A small encoder-decoder audio transcriber, trained from scratch.
Model: 3.37M parameters, log mel input, encoder arch quartznet, encoder activation gelu, encoder depths [4, 4, 4], encoder widths [128, 192, 288], decoder layers 12, decoder norm layernorm, decoder activation quick_gelu.
Training: muon at rate 0.013, 10200 steps.
Data: trained on phrases spoken by 400 fixed synthetic voices, 39062 training examples, 33.4 epochs.
Rows from block 9 of the audio encoder, named by matrix and row number. Rows with one number belong to one channel. Each number is 128 + 24 x the weight over the matrix's rms, rounded and kept within 0 to 255. All counts start at 0. Numbers have three digits each.
# convs1: first pointwise conv (encoder.blocks.9.convs.1.weight, 288x288x1), inputs 144-215
# convs3: second pointwise conv (encoder.blocks.9.convs.3.weight, 288x288x1, transposed), outputs 144-215
convs1.8:123116137134209110180143153119164118160128153086123118146117137103118154111168172126127144147122118122130201110115145116109170095112149176137113134137087093133111156107154122119142118161138136091159133121178109128059
convs3.8:164131085140151080109113179127125122156115133132132128113113066129124134143154145072085138146152111172099121139075134138100144119127099132137145144114135126142118139123105133119073098150168135087158127151118164127111
convs1.9:141132171126097137172128104131149132139153145116110184122095109132124156115124112102175152161134126128138125124151147098127118138145141121152111105120135142143141135148152124132099106128107128142112175144114085113102
convs3.9:132135111132127086148100140084108078133140144094140117135151115142122187138094123126143128145133142131080122108150129103136115132148105156124161137137136125115108142100131114123145134136133135123119104118139086132121
convs1.10:208174135101115117154119131100115113107143118134118123159168100093170129127107161105130143156112142129131106132124125125101123124139098126122115110185123117152078130115127121132115108131126124069106120109148134100117
convs3.10:187161149183114140109174163143140092119122093116111143133138105118135148129093129161124123125116126160124127116158131132135111121151117165119185152136119142146090165121147108139131168154146146133080110148180130132185
convs1.11:143131146098138138121068106104102117122111162153106106151088142143100161110134133147131138164157083134142131116146113084109130145128141100141096165150111170131089114118118111136117162124126127140141123154129137109095
convs3.11:120044140125086137153141096142149153110123173141154096123084093145100090142140142122111121104181129192140112116143148150154121132165144090127107150157111081173142164105133135116119122149113132129146133084082123131110
convs1.12:136143116121109104108136119109090135113129100118119101078097152072122099144149106148127130124139140136104107105134147130131125098137122070148143151168167153127145136163127100102116133153116120091139065128153142129141
convs3.12:165092151129134109104156114138121109137155103150158154123140155115149141135105146117110138156134141129150121120134154133121096133129112119127151145107117151142137105137109119143099149140184112083110144121148122166138
convs1.13:075130148183129124103138148111078143121103147159085164109107165078134129155165111135139150115172121167119143114144117132078126142114097130138094116122138165152106109113141136118169086137133116129156076123128138110127
convs3.13:076119133160154108137166119117127155135138089087104116151131144095207143131129095120119138118082085176077124130112112135101107149165127122132094137061132107102145106156111111132123122138217139108169124117139131142123
convs1.14:079128128175148099088132106123123122165148127112132116128154148139152122113143132144116132090152093117114141097134131147110133122073144130104154154080063126080140162127129169154112182138146120123130116094172151133124
convs3.14:161109121113119141170113111144145141182126098118108126112129143132120156150149113125120163139147096129143099163159130107147123116088100119132121169113121147122174136093137110163134114114127150097110123115158112150172
convs1.15:125139116162108176153130128131124132132166141132120150178154126148139167136135100140122113127142128149112099141169158133127125121138128141085162129118091161145131137136083148148130105119102129133139153147141126112163
convs3.15:113125144098097122102072162107088097122131161123157120105110138123113128167123142123152142131131143144165103124137120137156101140136108134129120118133173144131123100097135127149145110111122110116105125140104112105097
convs1.16:105116117108132128125163127133104118143142106162157125118113101132109189101095126115129140154137113132170136123141121091109113144150127129109136146124111102116150140145141102139151127134158130132137121100159122125140
convs3.16:158144129142123099112103146124108126125137128148111149142072117155114156193179150146112112154129138137138107133141122094137141130156142129134161147142105154162135098152123115159145148177117134095103095099132134129103
convs1.17:137156102090132108131121128123121129113145166099104148143141179135135116118161143134120137147140074174147109115165115111159130106144113123115134168149080147118089111130148085123172120125136123166137126129131119114156
convs3.17:111131161141152126149124132136114145116135111149132116132066106176126132091134135157118123113124126145121144082097111127132127116104102148161127097085120086152116116140139148154130091136104130113081159137089145122143
convs1.18:130111100108101112152110124185110138126131132137085096130107112092082113111091094169129125112111166160140147145145121127169134142136113154097102144096151170086138118135121108138135131122121085155110127108157170115125
convs3.18:116128154107112104152128097135154158144137076104106075111114140110131146103164111129141106107113100113109116119131099108139154129152106149172137102092089104116141121121129145124104123130137130134150141127130124110135
convs1.19:114131123142097084161138146101102073111134094101104168141097184123107129103147080123103171120167107190103135123106105124187077126100155149104122135115157132184092122114129127108161167115150121140134067128138144126115
convs3.19:070132122192150154103164101137094160123122075115131103115131126122114171154107140151099153139113126108112170121083111157146166100142122138136131156115156144123082123154135116097129096112192143156117120135121075112178
convs1.20:144133121160136187148165152132082122140114149184147154122116140140139148129121169182127147129148151144129144147102122127099106114100147138111112153143108121158135113176147145144150116133128126116130102130104115161121
convs3.20:150170123126126131146088092141075096087059102106111140112142105103138099135110141112111100110144137186129092095155170098116144122134153152147123197156095135146112089151139131138150141116132130137126137112107163131160
convs1.21:151138139162038105134128148140123114102154116109114124132130101142103122149122144111146089130131150139117109132140138106074132137114126111132135151109128103106115136131140109113115145097123133131128149132121135100132
convs3.21:158135135130107113091124112127147122093119120085142095135146172096143145122129139109138067151136121137164207138138138144129142100125108170136115176098110095146140141139142080105127142115150110117119164100114170134118
convs1.22:118130119123140118158145094126122139103149143128150088083144134136134123140164117144156162158115130164112118130136143134150116121138146149103119100137119127166119138064149123109118126125097125090146108135139098154149
convs3.22:145065147127105143170165164101159152118182171141165104125156148137115139151137117140114128149130118133144097160127123128093142144089114130095116158119108122117102109136131104133101093126133113102113130122106147106131
convs1.23:125125139115143149235094095143133154116165150130100167109151116131085142148121148124171098101151119138158186144142102101045111072096185154131124209125126145053104114137139132172137104151113138139131141150110124193141
convs3.23:059176134116128067167158127119089118172160094108098124165111148097156209119145104152145121092082068035094117140111173120127142146098122127192168131136152127135181121133109068095117140163145142115129181100114127178160
convs1.24:146134131159106109164118132129100130123144089137080147094148108132096164074118121142084140154063111158160120135120134041124134134162091159086117130107096131139166135124124159149123103091164138151085121130151141131108
convs3.24:133120134135119123142096107132170139071153113137184125127116135107129098112128124096120140116106121114132119106131138115130092104124146137122165161107138143115129130152130142154111141134158117133157144089139105101156
convs1.25:128151140130141147171111107162148128111112112132123130119124138129145114121119183180117142162151184130154094111128124127132122129044146116155140106156123103141140186117162128150125144181107101145109126139125115116129
convs3.25:138120132100125139103122127121104136140155149122134086115137162144110138130139145131141118170176145144164143136158135158164129115122141164159152131119077113142128133129188137145143144143139126120122146110069124126150
convs1.26:111142109113156163065082132103120127137150138123129099103183107119158124150087132140130115165137156115113144110164149161096099174143143129091143103117128120101123113146134069117148173101131082133105128112129117149118
convs3.26:152173125101133149094177126136114140144097111132110143121133140113110120144122115157107173149180166144084139101143131144112112148159091130164153125172123135188103138148121131169142122114131117125162120124175097090119
convs1.27:153115086148105124119244084159181140095191149096044149110147135132139128130127108112136140128080161154083093136150112114154131143135146156133125122106150116141157148121094137168136121144164137114101119145140146138114
convs3.27:099147109156141197141155136094172166144116132177136112119147127133109109079124120133086162120155157109165110112134180140166110120130143125141136146191129125158115104125101185103122102109124129146125117137152080133195
convs1.28:120096165081085162094134128087114150147132142159091132154094136112156122128126138181153155138149126135120134127146113134134122115128128091168131149122152140074119110182097131121121134127110113076153116100123111126113
convs3.28:141079150128156125150124125099102132117134158120118150163108117138144097174122144122103125119101192137113119119142119082151133121101152115188160136078164135098107135119113120102133115092132129117130182120135101130127
convs1.29:077128127111137127098127131090151141145204130115126131140116097073101133135044102167099118115098087160109128106148117085144149085099151127131122154138135112192114123130107086136140120118119130151132135141123137064096
convs3.29:127135100146134148114166147123138150157094115137157106160112135151190131151146091118116141106147151093150132134102107154107124132203146161155129099092128136109122152068159146142088150120117159160145107123140166154128
convs1.30:090097099128164121127139092099132113097134121122128135119122157147127092135154122098097105129134120164125133118115157136126121150143125127145130073162161141123131126140139113139165128139125142129125106138172161149177
convs3.30:147142124108093115109118106119109111160109124125089128100139121127121128136135148158120146140120157096169141125141134129145138116148162135130147146108140140126149109149100141089150169099234125133091117130144091162132
convs1.31:105089146141143140164126148144106154113164110148192157147148099134122098137116118187117151136133123134127134131149124159094114120113119128127150113164144183113142117138132118110095151121110130132126118111145161139128
convs3.31:117115150094123127085101136157155125172115094104146147149138128113118178113185139125123127114158138139115179134120136130121117086130110163123144112128155127115119131146137142113090159128116117136132136145128134137121
convs1.32:171075114141174087126026153131106124137155112107172156146115159106130117138089122115177122114120103131140190128183160093146102070114113118110134180134140132106108110194122121145102143158101139097147147083126078123175
convs3.32:144143149144119100131175125115183144131135137124116083134128089139164135102140150104134113173138116148106120153082144146166140121166103132140099097092127132130098144153107134161178130067104134128150135190140155172153
convs1.33:138145143082135126200086116132131091175128169146132127143161139139175165123146135146133149121122127135114139101090112159122129129149113104115127150148126125174118133157138213135139131164130113090143128088113149108069
convs3.33:106117082156140152109121151125092116141161165157137125151136156123120118136147137128140118156110169158188140152122130095166173152170147121149120132166129114127158134120149159151141115064103117113182176138113146098116
convs1.34:137129153149153147153128142084084110158116140117138076151162104142146151125120131152161152171113124114119076117132102146142137139116155174168136109099151161151171136113124149136108108152117118132137106136090098135140
convs3.34:172119104176141144138135127160131108137121126140167150122173162148102134139137086136120130130077166139106103151117108149117110128128146174132125157102126089113114141084085130139079124131174127147065141126176139119152
convs1.35:129134140159135165107127132108126149144158098166151167112126119128124092111132100114105108153109168132178123099133135167140081117097146138130081121100103093125135155121085166114106122149119085114150123113129130115139
convs3.35:176124122126126124143110127174155123105151106146180098116167135143100153127140114127111128156176075125131156118151106115143114133152098090112107127055130178143120145083117123125089105095131141163113104104148131139108
convs1.36:117133099107142132157116144151122133176153126144150129154150132110124123142127133136140099144129120097112108135142153129089126116140137133159096125113125104093088176153118120127150137141132119126126154115151122098147
convs3.36:096157125121129103125130131114126104148107140107122091136111110126119128153140125108118128126158123119106110107120127102148148117132122141105118100106093115107126096098095130122122099140115132130090130134150105136166
convs1.37:115118094113151116126152130110150118179204125131122106118187135114101154118137139135118102108165154138136101098154109155137135155119136148091145076144150130161183129146132144132100116120100126105164118120145109103151
convs3.37:143134122111142133108089124119109132152078151133113119153055097123115099154187129128153133148107136141141178168132084135150098119149109116131103098103128132121130126098150118150113131118130110118137136162088116112143
convs1.38:121080114123102120159128120132126145095126103158100127102102160117142127093107124156123161100129095147104126112132132133134120123151115166121145133139131140105119123130123146138136115136091113085162131104110099118153
convs3.38:146045095133155110129137107108162141121150131098147135126047164065137125135118089168166119139156129162146147064133096128145099135134121074141141075140134111118116153068144131100115124134098125151138147183144152162111
convs1.39:107141128162136112155161097109154126208146133136127133130142118164106102139138109144150183132112162103101148118110141151096135087142121092111124156136179099132132141092113173125124126124134148147158115116141159147121
convs3.39:119156095139165144109132109117150122111144131105133126114109118166122115118135128098129151111160088120116113120151141128092113148124132108137137128117112137164077105116143110124123135142174139138139145109133152123136
convs1.40:119122136136113103123092149137148143114110097091174137167117142119117137126140145150118132088134102145125116178109120173125165116174140157128111096127077142135106142116132167124141127150142127128155106138130117134146
convs3.40:081126107129086141108131159083119120092134136145117122115114124125139115125127108071092154108073158140132139101104151149096110115132128151107166117124096154085146124132141118170151082162175143121086138157131177121137
convs1.41:119100154109172164118122160133112098125186115131126105123152123137158109143135130069115136136140094138148102118135117109120102174097118156138140115114141152132130115069107087124198122172108132090151100182109110152147
convs3.41:161101142159146134112151135134122161125132113133133125161135146127105111143135121131139137174152133128183163137154139148138135161185144150130111137154114131127098124151090145114129115096149110158047119157136105097123
convs1.42:140139085120112141095116115136147133137138113108132155122128128149128147130134118131134147169091146157130106125140165125166124117168122119070137120125156140191140110083100048128160113121104135100103162151137120110113
convs3.42:163131139131147153162092124156148109064192115136142132138104132130129118058127139144132127140148160159158082133153094112110097121146193165145091104141085184104169148113135233118117139094124120162148142121111142094107
convs1.43:173069108136137154147150108118147152168182115088123125128097129125157129120139115158131143134073145201132140142134123124111090121111136125067164122154112132104114143088127145167110136122129142130127195087131133151091
convs3.43:115161121146145121154142133144134138149166082093122110129153119128124102153137136110000132104151101102174088125143143093172090127151137096157131146117091190131141109137133191094112135093107127170138166131133119107111
convs1.44:079112135102132128110136119123137092088138090130171090128100141151123076136174120089139127089111108144131130146144126120122150102115121135111132125121125125135126120063131106114078106104115108156181125124102166150139
convs3.44:097125131145125113115121097131126184105134108126083121096093150121119115150121153121095126099128120099165110144112105109130112108154126133136114158119121106159155115121103137143109141115143140122115199129113123108109
convs1.45:127103168091149145105191132139135118111069139105117114124160107110160143145122106111100165141015126110099137126143139116123110123179142138118125147123136119141137125096139138108158119138138151122137175124146111176098
convs3.45:146144138142168103104151182150133075150148161109147147146135107100143132105049143127120143134132101125097148143067164127071133088119108185122115117143123106103115141102117108139131108114163094111089149144111135130157
convs1.46:142165123121117081162148123099143109124118099123123074118163118072112120124085084175111109143106164158132171124158110082148113115121109132110189098116161097142133144088151142116106132134094111106151140112114118132099
convs3.46:101142084119110124137123152118143100097129131150113153143135105162082146127134145168156130114120138124159123124133149148107159091126108144133140173112114123155141119105137124107110158190177126151107115143128146134133
convs1.47:120105106108109140164125093113127110167133128136132137122125133119146113150159146109090146143137111149155105137134116097103119126113150152106137146139152122089087159139125142162116143064145111144107088140135146113102
convs3.47:133127151139113135115117127182110155125122096169145155170119121121101129131123147081128162120155121128113150111124139127105074166184132137119124147178127113104129138155130109123146115121134148158121136141104061145150
convs1.48:130129139126138130130143145104112146120155127165124141130128148137121150161143128125113118152135108138153101116119135118127154114124127124139082134107115120124110154139123129128146147143153144125137120150133141096114
convs3.48:136120121147124143114102145131114119153112132150162138127084127146125162126132142141116120141092151134115098131128121122148151119134131111061103134128114165134108134156126134114125103146148114136142158138086085140112
convs1.49:056121150123134139104123159163137119144106102129121168130138125123046145127099087131120164112093176119090088104140141096107084164130135150155143110114113143141135154137151110179159111109126121062055134109138145166140
convs3.49:136106156070110142133125122085130157156131099104143133113180097125146127118153124136131097097115131116143145144137076164161144091201139133149126101074111165113076122110103142077156124115166111130105142177153105139129
convs1.50:152166127148089070112136162121079153105100105148060134152115089118162124098104118114095131091098179151115104151169131074132112118110092146133134149097096101145169118157116153120092090116055108132132160142136138078108
convs3.50:138103161130097085096092146134103117168123137126124113152156135151115143142139146091169135134104141145103120126123115154155130135109088140178108126106117133136178122102135151135131129089124149138161178144173109193150
convs1.51:130139130136171160097127130176120134135114143135111077176075138123101119123107140112144110165123123143133125109124174129120110109123106124118162140148133147162129126127078080101129185146112117148118145111155108158151
convs3.51:102123108121133098096153170073124149119100130130132151171143172149120135157093187144139150131042138127132120112121101112121083142143098105153153169115111118151129133104118149129135133108146125151082150093162102173137
convs1.52:155135133139112154142152165110160107139152165117143137113128118119123121149129125148128144136111153106116139131184072109105107147121136173120133126160118125140104143140139131114130185085132116127061089079121137132141
convs3.52:161073093117124123061114123134134152141122155126112148136132146156130092130143135081089145138132138089130109130127114118086151132136136137141114171166155115159129120141136144100162157126184143147111118124144117115123
convs1.53:126115129146121155124134115159142099131094108168131135097132142115111131113123120172156164139121099181142135060135129143143131100134136128129124150103181117096140126123131129133138132101113124100144120109145115135133
convs3.53:110122197129126139140135144121138152129111127117178154142136138175139116130141127141129133077114161145126109179137134164161108143106137105132112131132151145108174133185085115123134189107122112124120123130140146155134
convs1.54:129058108151174109116101093117187141123115140132170133130148143118166117104150160105140112107137116156112134144119143124134130181152092098119138122092055109152105147151129177149116122122135125127112106131119128108127
convs3.54:118119128126145134124140109107109075138139134130118156125119113126135158134173112116146147118168078160141117118127112129139115144139148153166130172144114139130136121109117140094161133108198115124125133133093106117111
convs1.55:157098135086129165178149144115131119154127127122135113146152197142140126131135121115110107117142160130101132101092122096124100155128127118174141151097149134093095119123154149172103137141068110121162150105162120110110
convs3.55:107094143084112157115114137154116132123122145131097122131155090113179177116105152112160143122160123159058067120173149122150131149098132124134142146187103119087112144142143131143145110123066112169117120139102094145154
convs1.56:161150135095102134142146084110179082120180123115114097122105148159150130148120146154147136114125128161130120120125130114137081129164162125129139158118087131106151118091137077147177190102158130088107073148136143102107
convs3.56:209150104111155101123104119144125157087170166141114118112128111109085131093107147146140140124133150162115096127153148110168132135123121137127167199150103161151118127143117183126134136123133139096121122125142146108093
convs1.57:172079130101153126203139149118097099142094164116087111075076168121116140124121126128106135139135116162151104132173110112126166120128147122134103151120145139100120143124133140147130134073138159138136136140155144148112
convs3.57:144098141105120114107135133135104129119118145117162154177084102135161108140129114169104135121120111145110123128062149119084141151134131155090142094133197103115131118132143099123152118160100117113108109161176105127131
convs1.58:118151099096106107165124127118138152129121084098142137138125140122090124136178145197134113155094157129108113127155099116115126136171127197093143121079119115119170125115123154117132158130142131149108129108141129148133
convs3.58:149122115096146156142124152048141116091141146150118177157136141167180131159141119164116145095146065115110116146130134114154120145138131108142133130090137124142122139135142123141122123171132132159131146119116146154104
convs1.59:111104141128175137086144140081158122109106155139136128133065102164079123153127128127130119138128120117151175130152161128120131156095074098076116109113142115129135146141150107138077124071150126129102116111117071129174
convs3.59:126118133151096142121158143184160153100131152136087142130111110107121178120103207114141103086150153105159132141158137120144143127136092126121070148131151141135118108152135155130134141133135136094110089109138135123123
convs1.60:167143138138120086125120108117112115114126085103178115116117149122137104157115131123126137119119084129159108125148102129098089114125089117133111098093157068107193127156141126175164127128132129127114154125133176150144
convs3.60:133091143123109127145157169111122102142107140109101163151156158136122129146130147132157131117120116159089150121150152102148140137102160090178158128062134102203094120124139146152120146116098129128140114161130170135096
convs1.61:077095107135124127145171132105077132129118126156158108138129135137155132112084081095138145154050119141097217121105084119095151126117159142098171162125131143171117134145144135145115133130087151124139107089157157138134
convs3.61:204135132140098127128147079119140079139078154138167163130133113131118117121136126155112154116107124118115129111148069141140147133078135123109143144183123106110102146118128127161128150115094128136100130166114109123128
convs1.62:122162147146112165158124154131117087112104096141110139140086126128129130136126114125138099106116139118143157118183113167104134144132142123131119150096109105145095123136115154142141137118129146171151134121102135100150
convs3.62:102127137112073206135128113129141139150162076125184139096142104121109125148141164112124134156115110173147169125105163135098106108170132108132151166134085144134143134128112148123152130124110138112087080185163096165120
convs1.63:119144097102108112159149097142170170102119140095119128119091101108116134155139125133126100114110130130142162116103123145082134103139136108130168123106125110155156142126121092114132117157102098129142104090170110170158
convs3.63:165130129124138133104116137119128111095144134128072160154088113121114132105096097163126133128150091157136091067149097123129145120108090119110136125114108114093121110132107134130085115145137118108130127122102111144162
convs1.64:134157132139112122106118113114191115066153144148113128169145136110119113119129154154088111138164124143115131131139139136146102151175163125140104178126121111134173128093148023139179092066093097127063134138137127137088
convs3.64:168113158111141153158089131126120079137103121111118144107149123148138059141116125116168133099135071165107146129108124102145050114117173137136161121127123129163118131132131132106137184123100142130152111193135144144121
convs1.65:104096124117109102132144174155130168128110085115076133129106145126120124117122151125111083117126098108144155109109168136132124122176126119131123145111184111130102126124152149115145181096133144146124146148138181123125
convs3.65:119128171141130127100122129114111153098114113151176127115156083164127088177126124118130145148101094154134097135084141093138184140106142139090153137155116173118121133132130165143120101102130121135110076137103119081123
convs1.66:130187145180095135161134127111107127159151118098107156109148135155145114104090125103093167137115122126131118145134101169101093132159099102120125127147123120128153121142124118118112118112085135131151147136162100197136
convs3.66:121108119112101167083131116136164149154130095129133104101138118119139156125104138110136143122101128120130164140107125096117149122135084136152124146112097153101133136067152142153120105142134165130127163135165130113130
convs1.67:151157128155127102111148148139110175167081136118131136138191099149133134156152096104135147164161128092157112151106148107184135115114129126141154135148129137112123128085089114119115128134085112127117118124100103095101
convs3.67:110116143126109124111168131208112141153111080131151118110152136137121127131088154129161103157106113129082150088154111111124157112129120142147117131055138106156136115130122144136115131149118102136122154093103147121157
convs1.68:094149150124137139142180114143104095124148157128167130103120123146136186143124143171161131115092107116131148104137117141126144120170133111086131155114132136128149143155109086169127100090098163055089181136140161111128
convs3.68:146154144085136104113146151143132121172116144137125120121111140121120147162122127089122087120150163157175136119134175092131154118112133143089100090113129117147147119131118121172147116171122123135083120139140086163133
convs1.69:136071172181106148140121157115095165112122105136118168113116170130136165123134086151119146123131117149118147115154150120131144139138083113133166147176135140181134129125141138136104103113141130123110120084104110089146
convs3.69:140174045119163127131034072116107118179119135115116165106093187134114078142116149125114138091145084136122121107150126143108160135098116175102117157088096182118165108191097137165093158130136160113110137123145090130122
convs1.70:098148142081132109113140154133163140141141121111116179116123114120088137140184148157104131168095130118162172121140147144096142085129116133156114163105171091104142173121114149125133146094097166117113148088169139082120
convs3.70:115157089127094137163122127130118158154158138119151119121120142160123107145094128120105156120163107155127122136125119144138099091143139120105079139122128089129124147129130122125084116130116131117129138101158138099114
convs1.71:112142113130122143123073166113131162120126142143118169085116148089139111121126162130143133154135158165129186113112112093107138116102130147156150056118157159161130091104088137147126143137133089143157117164123121075150
convs3.71:103142136120147125155111108091110123110101124140125125128122140111124152171110123110112155175111135067150142129136110078171186105153122120141122152146107158109117090134146132127147138125129114192140159092168134099096
convs1.72:110125130140118117101124104114143123128128140156130117146118133113096108151142116163144155123136123132125140146140119153105163143157118109134098130127142123121134091130134118132124122129125104136115143122147160142130
convs3.72:150153138123119146130138083139124104113125106159163161137141140102129153134114139112129113130106110133130144081123127147117139136133143087122120140145121129149120143121109122111139134129136132139143164124134142144147
convs1.73:140128107110157130106125106117140109102129119128128210103147151112190126128129132152129157126117107101103110156151111172145113118149145122114129165143105112168091101063121108090114092156145109134116176150166134137078
convs3.73:115127124097057082131143127141128131160092130134145093130128142141117163113138140091143144100122139151119071133132164149135141125126141124125087141128142127131131118132129076101113127127113152105087191125098111148147
convs1.74:107130124105150116145111120151158164104163124143132110119110125146122093081096096160160112136133135123134124140120104157209130131157116104103175141116117097122131107099129146159152170152125137148125116130108148101119
convs3.74:147187101136105167128087175114170153113115137111125159159145136124144070099136212138076131107138105092108109127121171175156121120133123134057103164088115109129124130113138143153133103154155141116090169141123109151141
convs1.75:103101129144077116200087118158124106098125125167122117140137151145136149128104129142153140126117097119094110153120151135104120080128135119134135158111097093139117124091130133114136137113154090115113086096161083122146
convs3.75:109125161122128148126131092055109117110118095114093108112085090121164133127121136080124117169103153092155132119105137137099101133104179095101117084165122131123129092166136100133126126128138131131131085118150160113125
convs1.76:163114139167103110168146156133130128171101112168115133104131107113116125119116143148111127145115058115097156116115127158146133125117134111153164113137106128127172119120144139143102192120114128113130094114125116086140
convs3.76:106115117099111144132147094085099123115127112103132136119111138128121113115127113156123122091136140157106171109133121085140175134101115121118170156140124121146081165085137145144125134120113129123147120106109140110114
convs1.77:105142106154057083162093138097123131147182098116165133128140141137147173156126170110141102143154117106153059135135139137134119130159099117102176119101090126123143133124145144114143101163087143130100147087152147087108
convs3.77:082175142126124187160174104131164152115190119137152127145128130141131150161128177117066151123077128142141125125189116132113104134124127126120108102174118138140145104127132173125176143162143117124099120126161159144120
convs1.78:108151117156122113176137150129104118118124111131105116129094073143109120138133133135139123114139061133115161140154093128174120123114116155162086131170114093109170140139136118181119119138094094187122096120109195108118
convs3.78:141091130145100163138106155143148142082155125140139120117114104132101058107155169104090145150098157139102078154126155105155123140134117141111128112157143127132156112122107118200159156128110121127136100128158145109170
convs1.79:092135118045145124143114091107117145150144123143146118172125139110134079131142101076116136136102123140174069128128114141163148137143151110108120148126125146107136100109109148123131143133160132085135140162179123135079
convs3.79:095120186145114114108130129096125176116123122108142111147127115162165154132114105162163131120131127134095084120092125075108146151137149122089107114125140130203071132101095088131119131161182123121143107138119061104170
convs1.80:164135142127109183112138163157132099123172128111151135121117104105127152112151113131125184123126116160139082137065099101094114092107160123102089181123109111090111142123104145096128181144193148142146127114123125129115
convs3.80:142130140118125143141102155122163062183137132116165115135134149131091136106136170120104120108097166127138141130131167132083130121154124146089137136067146180089055131089158149148153134175104121128088115132130110135066
convs1.81:119188113143127147117156082121151158054162138107160165143129142170165142147114139146112158127163078112067134127105106145167116130117144167128136084168137137134139130106120151128096154124131139089120146124155097151140
convs3.81:133147148132125183141174111131103115075193140136138139085111125179126107135138125092111108148175097076137143122130132154119111110103110130123103137135115119099157139123133123126133147121166156132061129122162123141156
convs1.82:121151107121117130100132113091136131124122159141162146135096118144099196164125106146095168114152103150091112138075117140162117159150136110131131120142128084131138134082138146121107121097131117146131115045147127155124
convs3.82:179163116107107152157119105077141105174151093157112135118182134118150125138110118186099139137082128110095137130127105109184109141111123155127084132150131127125126109140105164133108142109141114127161093116102153136133
convs1.83:150096139149091141145135153108112123156125113142174124123103122165138095111128105119091164128131153150099116091129135109121115127094122135123109087133116100143133140138119132110146119147154116134124085125105103134115
convs3.83:124118174098112126167118136108138102123131128122164083126090143109127142142112143098151112120133121079110138108136164103100116135144124127102147152166134123133119106097116161126122146148109105152114146131124153138150
convs1.84:134119103084106164117131117127107127124158140131115176188136092111134156151132161134101095154143165108144124137213143118085112123099126140146125111115148101136154150117097165131117145118124157160122142118154147145137
convs3.84:085107112127122125153099089145147129134138126170179116118097126130158140148112167169154144140132123111086137122146112165162137129092143140108120143078165096142082119130123124168128138166132118080143150112139146144081
convs1.85:157140110105115134107110123144108131114116167126079135154108116136133096143145128089147103121112109117121145127121100144107121125136145111122131109147128103163077119092111200137128130117128150119093149148127158115126
convs3.85:120124117141120127146148098062142119106132134110189111148098128149105122105105162209130109141169187087111084149174090129123150113125103127141144107132142111145131146170119143109101131110135139116155122119098109114139
convs1.86:158141158108116148156107125142107132108154128149128122089148144108150109085116113122106119141118107123137130127078152131149135113087122136172146140089138091129144108092101151130118100168163112102181131140138110128157
convs3.86:129129138126076101164107151113104112091142135150136149058143140131105050114128176118102121134130133121114126098161165097109143145138125130126154118103166078145138140113131139158101106106103142125112138180124054107111
convs1.87:113109153136119111117162103138177169102105124095133119129118100137106095119131146127108148121090103137099130139088148133156073127104186114154118126107166140073164105083132119129127143132107131103129150064071149095148
convs3.87:103120118127113162117102142118130122122133116133154080159140141153119151093142130141142111124112132143156159109150134134147157138132096129146134058107100109148113130165139137111140139126135122152151123163135104153123
convs1.88:117140136081138119108124119149145152110121108131157090123143134169128095111096137118111131126120131115114130105133125194078105157136155121129160164137115158085145175115166080131120146128105104160151123130113111109112
convs3.88:119117119109107095164141127097123134147108100103114132122100128106092145140136114138118116120094143083131144136181128141161105154125115094127145114124156135137071173146126149113106149153161129114094110130095132129089
convs1.89:113124141121143107142121150102153130127134127118138153102098085134130147098074126136118132111103091126142125137118141090150123146136114115122095112121097127124126205135106145097130093119112159120138146117138095125147
convs3.89:101119137115107130118140117103116105139149146105125117138131138128126106124122098115131136147130153134101120137156125136116122152151081125143092144141114137118137102150130120140135160124091126149148132114112144154167
convs1.90:126062110119145152077137149147115150140102123144121129137163136118112128142147154117130115121163129118128102153111125108123128090141119156122127138107125132143140142138135081131149131060106113108114129074154065115173
convs3.90:112178126133122140151117106100148122146135135116119198144103120133142132151130131137132121128176090178120139128124158154125146130123117145141089146149129134132141133102133130111142156146147115150090146081102154170153
convs1.91:126152115101095128143161124108170167117219114129127184140090132152164113154082129110096141143117132164156168130144134164119163121107170135143117167092107123168140168100065107092129136099118160142145129151156124085118
convs3.91:137148096135129157140161146140143137083107112135122121122171105152096099140111119134104163155146143138119155091134136169228105137201167160181103148140130116099152158114115118119130131103122188133132138143110190143099
convs1.92:137117120127160085128131161111119150132133075158140129091136153091159120117129104132140125130118135127168156135121095137110118108128093153118067135168158119122104167146143155104123166105135123139087120128074175116110
convs3.92:138141109153138140134148122110038162131106088143156145121118108123131129109134144147126125113125127132126121148178117114083151153124125119119128126107114146117143133119123099136136105108141132125163089094110062151150
convs1.93:130121116122115120130130139112132125149136142141086126137162065116148111115140151160135116128121093154177144154096146146100121148136150137119103153140131168131091172143114156135132146114169155145130088142146082162118
convs3.93:163100121133118148116160074113141139138089153109117129147173099105120180112160119113106124127098131136145122102174161141125166102132153119116096103115079113082140117157147125123123162121127123128129132099106127110106
convs1.94:158191097124105138133186088145129104134125120132136127135111147142124117129170127113117090124115162151117160161141116106069143113154138129106134173122127122117127133118101109132123101138120145126134101117127130141116
convs3.94:129131112115132113109105135110133084130117086131144141117148099140112099107141173132115171141084108113157130090150124088155110106141095156112143154157133095125137137086132138170139102121142110128137095140114118094143